From a checkpoint of a small image autoencoder: 107.0 epochs.
Rows from block 4 of the encoder of a small image autoencoder, named by matrix and row number. Each number is 128 + 24 x the weight over its row's rms, rounded and kept within 0 to 255. All counts start at 0. Numbers have three digits each.
After each channel's rows are labels from the 100 images, of 14848, where the channel reaches its highest value: "responds to" is what is common among them; "place" is the part of the image that holds the peak. Only what is clearly more common there than usual is listed. The data: short English words printed on busy colour backdrops.
# pw: pointwise conv (encoder.blocks.4.pw.weight, 320x320x1x1), inputs 0-159

pw.177:117156081153124122141137106133149149131126116094098146126133123134129099102172149116124165167128158141174178096127171135141118120166128133073107127103104102140136173161114126084115174119202099136147139171154129134140104120133100128123150127109115116081127106129123185144152138098105114088157117099138113125134108149128133119116138109132126133140137146115118193148164111118137118142123123117143129137173154127119099129130161124149119143147115133141131113124121195104145121126063125
responds to: black ink; bold
place: middle right

pw.98:170115114112141135133117157182176138105156120116122135114169128145128143127122097121154120150124113108087128119142122102189158147148115135119104138131167097085100128138153145128150156166096121164158133116137137114157128126163130148171110075094099126148151137125165147126127150124156114088132181255124126122140109141141158094155145145129081171101147147129138157125113127133125122130107120102087133125152124092129119104126164129134121109134115130134121145133167111136123142099117147
responds to: bold; black ink
place: centre

pw.254:173130147112121123122116172127087160150102046108197135112098113127106123148094092118121159112125112181107127141105119119131132127173132108142135148102122125145134117130123106138143092144122121126164090182165148106100114113135150194137112096122166162099117122111118130110096167090104123142092097172167092132125095146148134118141127171087116105161093097103145136107095145131127108109167108089123088116161123124144124105152103173127127159096166099112129143116150139086160132150184104
responds to: bold; white ink; yellow ink
place: centre

pw.297:120135093124115189088113101087130123122113103098106121125132154122109132107074185151161130136146134120107125152134096149114094112065125135121157102190111086120140148104119118135147106095112132133156153090129155103127123200110112110101079152115167117138115090124080134137155116136158120106130102112146113123168108187139068146114156124099140151117145113165147137140116151103172137152138132163103132143132141164134148160162143094116114127145136129120123109120139097093120125109121142
responds to: black ink
place: centre

pw.115:128116110135133136098110106102137159194114128123153157092144138132155148113155087135159137145151190148099162105139064153202132120110128131174127100121091144166139124128112089134113094184136097149107081155111101151152167141139130109146068115101120160108135073132165135142090094124119146127131119108142159122117117112150130141124137112114136145132129138126142143169143147142134137106165150136106123124150104133153117108116105100151156139115157138157102161084159107131152147139174093
responds to: bold; white ink; pink ink
place: middle right

pw.281:132106098170112101133121132192130140123091145122155133200123160144133166164164125127146180132109126107134115125102140181129104151171115182130110117148121122133168158207108101131137156163143078136170159127107138116177142122122152125149129123135137123084141110151110156147157133141125125147161132137136110130134144152144120111091140127153147123101136098130162120126072120106176102119127122132144155102111147114157161133140122139126153111137144135130104094184079102156111098145172159
responds to: black ink
place: middle left

pw.189:086084148153138116136142108084086103135132114114122112146134113122136107157135124145131135145126165128113140128125162106152096108102085154081124119175098130112123125144095183090116134143163101098126142106156131157115179105110157145139104122114136121096084120104176123146118111136111126137145099203112108157099076154100164125143075162113129150182115117158114155115117129153089131138121141125111104131133140121166118142133146072129111137149194130158117167153113106107119078107150112
responds to: white ink; bold
place: centre

pw.209:102164164172153111132137124189132132163104149141184126151160150171121163136136130107128142151094125156089116118120083151162154100113105137135093129125151122143131122140120079119141149116120086103095093139087154103148195192128115131110124110135118180112169109115175107146088084119138099138089139093146143156123117103130138153176110133105171083144138146129118171139091118146143125098118115133099129133139135082129123077125094151121117136114156128159127142103130135124160130102184148
responds to: white ink; bold
place: centre

pw.250:127124143135097116124149126113134120121120102101190135116118109124122140140112075070083135149131110147175135130150142123119122162141149146161095138119103131121116146113117135169125130151165129143141062166130129117120147174120173117139094094134143115125099133154133153144158158164114128125155148122167136112091130156142120120158170140125132147095137107136131143120113141092119164090124145119130137113151105120125118216104128105142120057122162160130096124104107120122125137108125126
responds to: bold; white ink
place: middle left; centre

pw.206:109134149141167090128115124137110106132105152098148135112109104126116125119143108146129135115123141187114130142167122135132101129179096140124180162120142149113131172099170120129131169165155148093123129135122091078102118097141131158161108101139173119108125109122104131113126118127141107133109132116133136073144186130166120141104109127068125124179105126147137135113105131138130136120166117128120117146123148140127091130116127131123151144101131147113096126109110121145114112113105141
responds to: bold; orange ink
place: centre

pw.162:144120071193129110096135154138089151101154188136089133174148136130092168130136138168084146114151108122101126073123110154131141133122121182122133167136138110096124140107072143111126164158144132122136133119154152095103132088151105162160134100165142183151120170170139133129099134159149132112124138105111136151176118139137110123155099119151110113136158113128112111120116170139099094142144095125146155154114122124127140092113148128130123173126127171114151117121141143138117124142114117
responds to: bold; black ink
place: centre

pw.142:180109097201134131156162135146148103160121121119101104064152110145125113111119108132099146145104123157122130095113114111120145111104119119120085168157163105077124123144106152141158107106146088113078155113108094121106078136124101145136112098132127151170110105120154146112112114146106154162096131142154184132126131134132106146137126138108137124092110129113104166160117142132109107141121163128136101140131109118145149096118109084165104115143095139128103129057176104137107137127113146
responds to: bold; black ink
place: middle right; centre

pw.263:103137078115150128110121140098166155116153176146137109110184173128086164140141107177142118148130130106178143092153137153152147111135131105142103134106120102137096085116127107118165135153150094116175103134122119103126135168115112129127081119134156119126101133103135084122110123142150135162082128141134139117172114143144141125105088099158141126136107078131117126138100130097106115133100097119163145133107133126157142089132130089131141120134131152102127131081131137169095101117179090
responds to: blue ink
place: centre

pw.216:103098103142124138100129108173127116141133125125135094115132146183127124128122133141114095131103127141112108154130118189137123101071144127096091159138113179091165152151164076115114141144137127118125099133149135100135115130102150154141120120146122132159159119128127111096148074164129082143147118108139135137106103150168092114111094167151147172114120108138145075105094149106154161162151135125135093128107097085153109096108107131121093125121121086165107101127125094150133126110199123
responds to: white ink; bold
place: middle left

pw.310:116114106131129154136141108163103152109162163087096114200129132118161151106094123124108109129136141113091159128135117231124146122117141142095143152163162105127115096139145119108146127109147092142116159123117064139130121144097136142115151140122121127123141120125153125124114107142154174181140150115134156124112110144148132184130154114117168115174139108133117183148105103136114141128155114125137094136120181149095137107099121116125136132134097083077121106096123166165116125128112111
responds to: black ink
place: centre

pw.112:127105120152111103121154117116100080125112134113095113114119146117098087142106150176126144124137146139099128136145082152107150127132133129127113148113099209110118111089092128161149156097114072113140101122121114118073077137132129132114132162117123105158131143134152147129105121087196115084166096152132090121106105133120112129144157104131118113116123104096123100091122111137108183121091134129142132114100140163130112128091149125124158127135133068125135160160102139100122145149067129
responds to: white ink; teal ink
place: centre

pw.213:112133120120135109132128140127111118096108144127142151183110137157101096131086133140067104109105116096124143138134152147122129182176117179172132130100123134111105103126146141125105113139123114126155081093124137111098149125103100095193105153139089183124150147140129165138112085135119128121113154149121134105137098141139110125149080109150108154144126112124119133101097135121117107123148097135123114121110100129138105118106111118102097117121123132102157176201089115122118087103108093
responds to: blue ink
place: centre

pw.128:144148112103147122116173100130141110117109117106114145142145093104117109082143154124130112153115126129094133143112116152104109112097120143113120120175104131136116161096105154134102101145100115116093134114128112127068147124116112105143117132142143103112130099108170131149117147121136145124178105094113125120153111122147078093142131088110103157138144143150105150123112132123146168156128140130120114175142070124185081144125142117147116103113151125162055153167101130113132110091066121
responds to: white ink
place: centre

pw.319:207107128123123143135109125184127148147119149097147129136120143118176140149119094155123119158195151101119141137108152103111110106074130120201111143151123101116171149056108091111125133145102108123140128138124134092112095133114099107128119124094154131117147071135112123116145128116123125120141122145111113131142125122210126100129104132123139139132125122125130104108096144146141147160113097161137115128168149172138144109131118114127139102141100120081140116123065113146112139109108140
responds to: black ink
place: centre; middle right

pw.282:081077091132146114145104121120172108130098133112124114153143132177056129093136131136124117136145124091136169151100162149129116135134121128155101102105141126126152138134121091134152115145105105119154152128130137134150155112103131104116162148149127196146147085168156108150124105130098147131106117147112110163142100154120098135145158106137162094107138109103158104134078146132216111125111109125164142121109124166145089165104128117130120145105119134115160115123128106132132173145116186
responds to: red ink
place: centre

pw.280:167121115140111137115147123157137134190159135117141123144167154147091131126152074111133114164119164091109148102177154155191116167134107146139153118095147130101147118127136128148117117161100120112136140151127132137155135137141135116074089117102143148126124099145142172117121154144140144113128180219123145123096130139145132150191112147094118138142156130119107134141105130144146147136148125140131109132115146144154131116175111142097110128147173130110106126165125114154116104132136150
responds to: bold; white ink; black ink
place: centre

pw.226:118134095160106084106090114137120102236142105108160132138105086136149078120115154127119146132154142175148120138105135104147108146107126123117163174118169109100144140081136128117126175142146122096154138155135143080131106131193135145128081105086096127151101134133112134109129121146127115099127122125110112119123125138133244122126080118135139147131146098130127140103107134129147118117139144152101113113150153144149127128146143121123105100100146111154152173132149128156088155125133155
responds to: bold; black ink
place: centre

pw.178:119157096151146126130100111149153140160112129146120158080129116154168134115141089159121164116132187184110123104125134171174114138119152149153177108070125129142116127146109123095124191156156113106148142130117116168118124138129142083137112148084130123144120121112160145145149121129103106107124132113137108113144117086108157119166140121110137133163154147115131095138143106083117138140146097171127100146077176132170110112118112130141132116146142145150167150133116111129151154117119108
responds to: bold; black ink; red ink
place: centre; middle left

pw.3:101140109110110091134130148127142118174122110145120090115129118106100163124113117159160165104129108106133146085119130136110136114109116119137137174111086123059158120154086135133125119126171118117144138120137098131111137137130141117151073141109125155063127092108075116123090138145111110137134175160087096127119067127109133119138090115129150128136112125089120161124100130136103138132143109147130121109139142134159125198134153151075121102111135113091135145132159136125098138110127109
responds to: red ink; black ink
place: middle right

pw.15:160142132160149139151105153122129132154143129102124124210089118118142063117125101152148110131154113112140124134126099163116123121117177115120116141141148127107111138107145101113171157144111134126081153127139138165123124099123133123122121147135098098151142111133097146093179136136146133089106118086137154112154128169148138112105112101117112129103118102095080125184093140150097140148090130147141137126127124146099131149163116111116142148129089126100112107109130133153109141102188118
responds to: black ink
place: centre

pw.103:112150130126103115063105146130134127155115128136156121118135162151129122156130099147140085101092144114117150084121109120122125102098132186111119164116126120154127116064197122126124145151127107118140163136165162124165105145173146119132132107164123092154130152131134114126136149105094147142133123147129127114130090135113124072155091096122141143129111102163137164125131119162160104098176119152094102143117148103111150099124150160121151150148141115142133153129147146148117091131107169
responds to: bold; black ink
place: centre

pw.299:174116133130136119117138112125138094124122097095125117107153084106092192118124086095101100141146152146124138199151121139117136132154113105085111092139111166118152119123119154150100139124129122113131122129146135086106116169122141132120099123112097143147130122136170142121106109145128129150117098161123144187119108189120110160116134180180089126110084139099114157137152122109147114125071134121109118108120100102147118117114123117157112111136172131154098186110138051135114109111149167
responds to: white ink; bold
place: middle left

pw.194:107087098112116122132116123106126115123127165134094105119114171132126102136158090153116090129147140090111140119155150130103118154152105167101167134110138154140163201089126169111108121134128083173125116143168162086116134151153138145142142097135157137121122136135159148127098115146123123145119094089119127105137161128136123097131108090143148148130065125163123139125181119117111118110124139140133131230135087109128117108120111134135123116135117136151122120132141116136090092104107147
responds to: white ink
place: centre

pw.225:206074095121128162174135130155136122121134106067116134106093087186108103126105153128097117111109132134175152112108156128131114123139123126108103126165143117119090117156139145098146166121133099122142121104137149147125103111116140128156103150139119171101124147099170145110119140155165163106143125199163136134121121128111103107117156107116126152133148130118127141146100155096147101128149122164145078117090119122123108135120094139138112101130150147092119130122093084120142059144084065
responds to: black ink; blue ink
place: centre

pw.266:110089145111114093113101132107140127127158134131096144128105115145120100118135130144176163161118078135146123109117166089119107125112119130066154144137143126173149169116145148152136169112133137126116115155201134079120108071119125149146118088115131114101128091112138128135124118146111140152143102129113112122133158156078194112120113153105102146133107133121176166110119150113148117094115105081108140147138083139134124102175190119096107155123131128162085145174096083134120109156130127
responds to: white ink
place: middle right; centre

pw.85:109131157106127152135127108134119183102140156173126137137135107116123096117128090118136143104120119104104132135151172156127110145149106169151120094131086124145097183114124126141111105124090166105147103114174111090127186117098160149111117085129142132168132135100138131055149151172101139185140136160160134113113129127134120128142131132135129120164096096119124123098132118152112128127170131144121145102126093141091147130147121133139149149144153105150158118096140122139152117119131177
responds to: bold; white ink
place: centre; middle left

pw.260:112091089129073139126104120114145122086137161141141176150166135103095190089132063103107160134125120149118156140130106117116098089091136125139116120117092145146121109105129137148195106084121129150136127111144141149123151110147136131121124094076147138132142116129132143090131070130155168108089097101148153091097117127130117166122112152120165075159126138128119112108117095080109130165109114127105094121109103098148155122128151101090115096148140166076125144197119110142108115127121132
responds to: red ink; black ink
place: centre

pw.308:060106125180127117066110144143174123110119082125134093117085109133129138094113116142146111142102165091096152088121162125101093096122115136123120109176130082130137154176090146132094160152130135100142091144117114134123120178155103119154106091074133149150101096157106131137155123160130119129105128132119117143170161095109101125111100086128149123105173127142129155140092126152119128136128092141096164088114081079090128111121105111119144105137105150104131111126097109151128132155125166
responds to: black ink
place: centre

pw.69:122135134122115077094155128136102098123130085102088107118139114123128141125121148139143109159139140105130110145110136112129131128106121102148102147136067134135100157123093089157138113089123138098119095093149120133126153147126137133146105083095117105117112135182151127111095123144119167131144118090085113096110065168123095144132105117138089143175140132096141160125100117123061125096129134100132127114102142126150101144101121137098137121168152146123141106178122170070116119162108132
responds to: white ink
place: centre

pw.92:136114132120153131108148133141093129175146116114109146128134126130083130165121158127130122110125143119136125134155142143192124109090158104130122095125143140123102097126099141164105175128069064092123125137136109103094127131101140147082094124105119125129118130151137139148126117154143172129161102112148142118152094097136186126125100147129165094148128157125111113161154129099101098135114133133142114094139131162122189123121143119168092114119151128157105152114153112147097124120185085
responds to: white ink; bold
place: centre

pw.279:153146109111109140151086143112075127149115124135196120109096119112093136162068167111148098132100143076125127120079134142122123142138157093093166144143124119145134132141117124130115151121154099119132125130136133145132135092143145136112141107132154125074164120085114120100135147109107130156152170170133134115118163103130174152123133153133104089163104092155103139128135134108155148141156167141127068174128103122131120168171136122155144145148150093150105112118121142109126140158149140
responds to: bold; yellow ink; white ink
place: centre

pw.181:103110159134112183143125110130140098136094123130116084151169187117111124129073136134092117116106121139126112114124069118191131119135125121110107143128130124112106116135122128134147118099147151103128129165139127118126156163129133166142101135171098155114138135127147115137117143104151121114157147143146083103139099150119136146116147102113117128093110142094077107148110146111109142123135139081138087114114058190162148133095112133126114116109117117155139107099162124122086090142122112
responds to: white ink; blue ink
place: centre

pw.95:102115130168133128090119103098115094161116127086121132125105124080126149128132111105084098157168142124148110117102114128152138137146123177098100228088158099133128125109186165132094117141125117139137154080112160101121103127161091204133128111140112152132174110113095160074095136131155107122117115110136112132103145115098144138135133090132125124144127123100163172124142115122153096167104175074090121153143090093112160115125125146142134135160077118157127132126103189130067152110105136
responds to: black ink; bold
place: middle right

pw.248:130124109134122080095062155096099138109158164108111152080109179131122155124099150171126130136143123136117130096118155142094116154124159135079162157115123145124142099095098109147068117089161127110143123148099128148142069128152150091121120166152119106135106094171152127150151111135129144119111070143143140152116109143152128139113154135116123141142145103105123130164130116127159096147108126140110116157103078101123127127127142135115168163098125121107119087118105132120073110130155110
responds to: black ink
place: centre

pw.17:148115086139115120104137184130105150106136117114128126147132148145102155127086156152123124137077132087075137128114165097118149134117121116090105144089162096111067129127109091173134111121117126094110135175155146088123083132164127126149124140096122154148141077134113129125127133078132145149155102125122161084154164095110118130122115094130105139090132157152100135141097131121135117132150081115157145150162125110131149140193125094101117106113106132055128093136082097172097126103120131
responds to: red ink
place: centre

pw.296:094076107164152124122139134144130137106153126148087126178108127155109096141149104146141122102112130098114095163160107144109158115116121142099134104161101160134101132119124130151131142127139141178151117118152077148098146140122159144140124135124096177117104132124137125126085154135117133119122135135155078114139161138085105093108157133163180166121109136113158149130114149133132147141105124146139125080110052107137146140116140137091067103124128137166108171147145060164136129102178099
responds to: white ink; bold
place: middle left

pw.75:161118122142157118130190140171149128148152124113146110088149120158154143119112134098132139147121146134148135126093136138127124130140157080160092126132154135145150126119101055168083128164128137111151115171130126105159133130140167162117086137143132136106107049126183137121133130118145130159153145143137123144112116149097148174121125171121095123112108108143110171124105104122118092138136155080138089127100122091131132175164093113096141171130079132143104141163171155108102115148165134
responds to: white ink; bold
place: centre

pw.316:124142140128132131087122135152128125111139136166114126142202124154099101164125218144122105092151113133141132129112128172156122091168112175092146110130143134117159131069149095157099169128146082116120153135139121102077111117121099102120138106148131109101107095127158161128095115144107122166115159135163142128120114160142111118126122203148116079146147147148197109153130125112143117095119139117101138129073123123122101140128130143125120081136116110119135133135105105142119100109172119
responds to: white ink; bold
place: middle left

pw.33:113121144102134133137141115133098129087123125152135085149139129111139127122142089126076125103109183098114129112088131136103109122137117136103130083143151172141110139107120165146135153166082118106145096110136185095134132116145137109147180123144150136123118114086165125136115117122123116123131097147127128097126144157114132141155146146127116110122103109145111093151121142115122107141124127127112149178139118107128129133106132105120133127135137097104093129177124107127121101125106133
responds to: white ink; pink ink
place: centre

pw.217:155133107115115118140113116126127148114150103141145132147156084109128159133092119129097110097174120167130108120216140127141152135086128126149138119155122148150127207102126113144126130115108131111154129101126129106129110166126082136144069114121146155146125178146159140145110107132120117147154074135137126091125132139187112079121132098117163153116168101133143134092096155139120181089116108139122128099127057125162143136092126111172122121108155113143139163112115097116120088132113175
responds to: black ink
place: centre

pw.278:158121115118108115129171130093094098109107119102130120150109128110155148127158164126137099118192139101122123129120092108095124123091126180172093134159143144110133106093104133098091146108110118149143123108137129098138151104122121150148128079122118139138143126164128133128121083135187098153106132151093112101142143115164148111132140074147117123147145139144170141120120140122107114114122113117097174101141109150156116093139119109119077126137131161124137124177079127102080131116151112
responds to: white ink
place: centre

pw.122:137110125137110149103124156132123119126139149116092105157168135139111122117110190120116129122139149126097172126085121148140132138111109144093126132154135148149094122154118142151143140155107123132142088129134128117158160098117126119066142137125127135133102155087155117111117134126144134143107190223122119105124074127145079136107165150110131148124112108115161128127147148093104085129122153112103079106129062132129117144133158102127114126132112120135114116144174116141113129115124139
responds to: white ink; teal ink
place: centre

pw.120:164135137130158118164132139108097095112114136117088133133116154095122127153088139136143144093157107078169138083124102100105129104116052139104116105121090074094195126098080125137128138136116120115105110089130133141140140163112121161153124152106106100142158116122125117143185113096150112139093127114116148118125174137120139187107123155112138120123112131122102103114161071151152145143132140131149127079129138188123121127153120155125121144122091093121131121113119142147118132112095141
responds to: blue ink; white ink
place: centre

pw.292:111158134085136121109140135121157116114121137146139105092129094132146126164123127129112138120148119166154124115109114124129117127114167167093102132106099133148131099175150090113117100134114209110186135137109118153113148129110153117101134132194140125127114101129147124152100126138133101114159096154128165083103123137112159158147126118098141139085110152138123129148099088113135128138166136130162098117130123103137121116142135167158119150169161136124124129124081129131135130110138107
responds to: bold; black ink
place: centre; middle left

pw.140:105116116152132149099130122134134104136155090133133105138118139087110126164146161115097118122115082082148121063107113121118098119109060127127078117157140115167163131130125112120117106071039149140141139123111121149090155176133113128100100125162142092114107140121161101107089129138128123117181107109102137124137073143138147115157125079135119171153116109128168109142115118144147097096135176131129148137118093119127137121145134151129162134127154028113144141143098143085141133126068137
responds to: bold; purple ink; red ink
place: centre

pw.283:136066133128125108124123157137111167147115156175099143149125124148137136126131174154155151128162142113080108138102142190141157186113181158129101139126136159140151121127117085100105159134124138147106113143102139117120143119107174146138189111115156120183117149090120145103146097104101108124117135159095101144139085165120134117109127153152130130110135113110130148117129135081112127134132106147143130105153134135151123114119108146150142074109131109134125145132133159155134129119158125
responds to: white ink; bold
place: middle right

pw.238:098129121167118079106152147103113143169121106129111122084118131118118149095089193120106142160101143123126132125112148107095130092089109141150097129104123182124093130158138097146154138148132101109137113180107086126134117134127167108089086095160139127143149122133201128134112109112122106128121100115137162137125094190110106104125164095101128117082100095095132143148113137141143120134146118118156143148141128163165116135124154102176107103102152141117122136105139110158076120085109134
responds to: red ink
place: centre

pw.167:111097062127105114110137147125157142170148120118122157195136109119123127143169161114132098146120147120124134122152138147123089133137130129179127120120098166090154134149153118183129183144134161135155154137154120094112104090145136170147121104117115121107120125095129119170101109165127137161125136102121106074090132138137140129100141105143119136108118100097168108177148110132139083138102072122155137137118089144125133150123118081103100133092091110138135113126098155140138136113089107
responds to: white ink; bold
place: centre

pw.242:126163125131121090123110128137123108182123123105104142139112124114164147132075125098114094142110145197115141161107136172125123138116136110119096250120164167112152106143122130139122079147147154121145145162130142128083074137114097235130124121103127136112125152070112106114174140138162138117103139119100149140152138139121098124122120114133132110107126149123131122145116128124092123124120109121123108174146148150132136116124139129145143143121082122102138147135139058172137157174135118
responds to: white ink; bold
place: middle left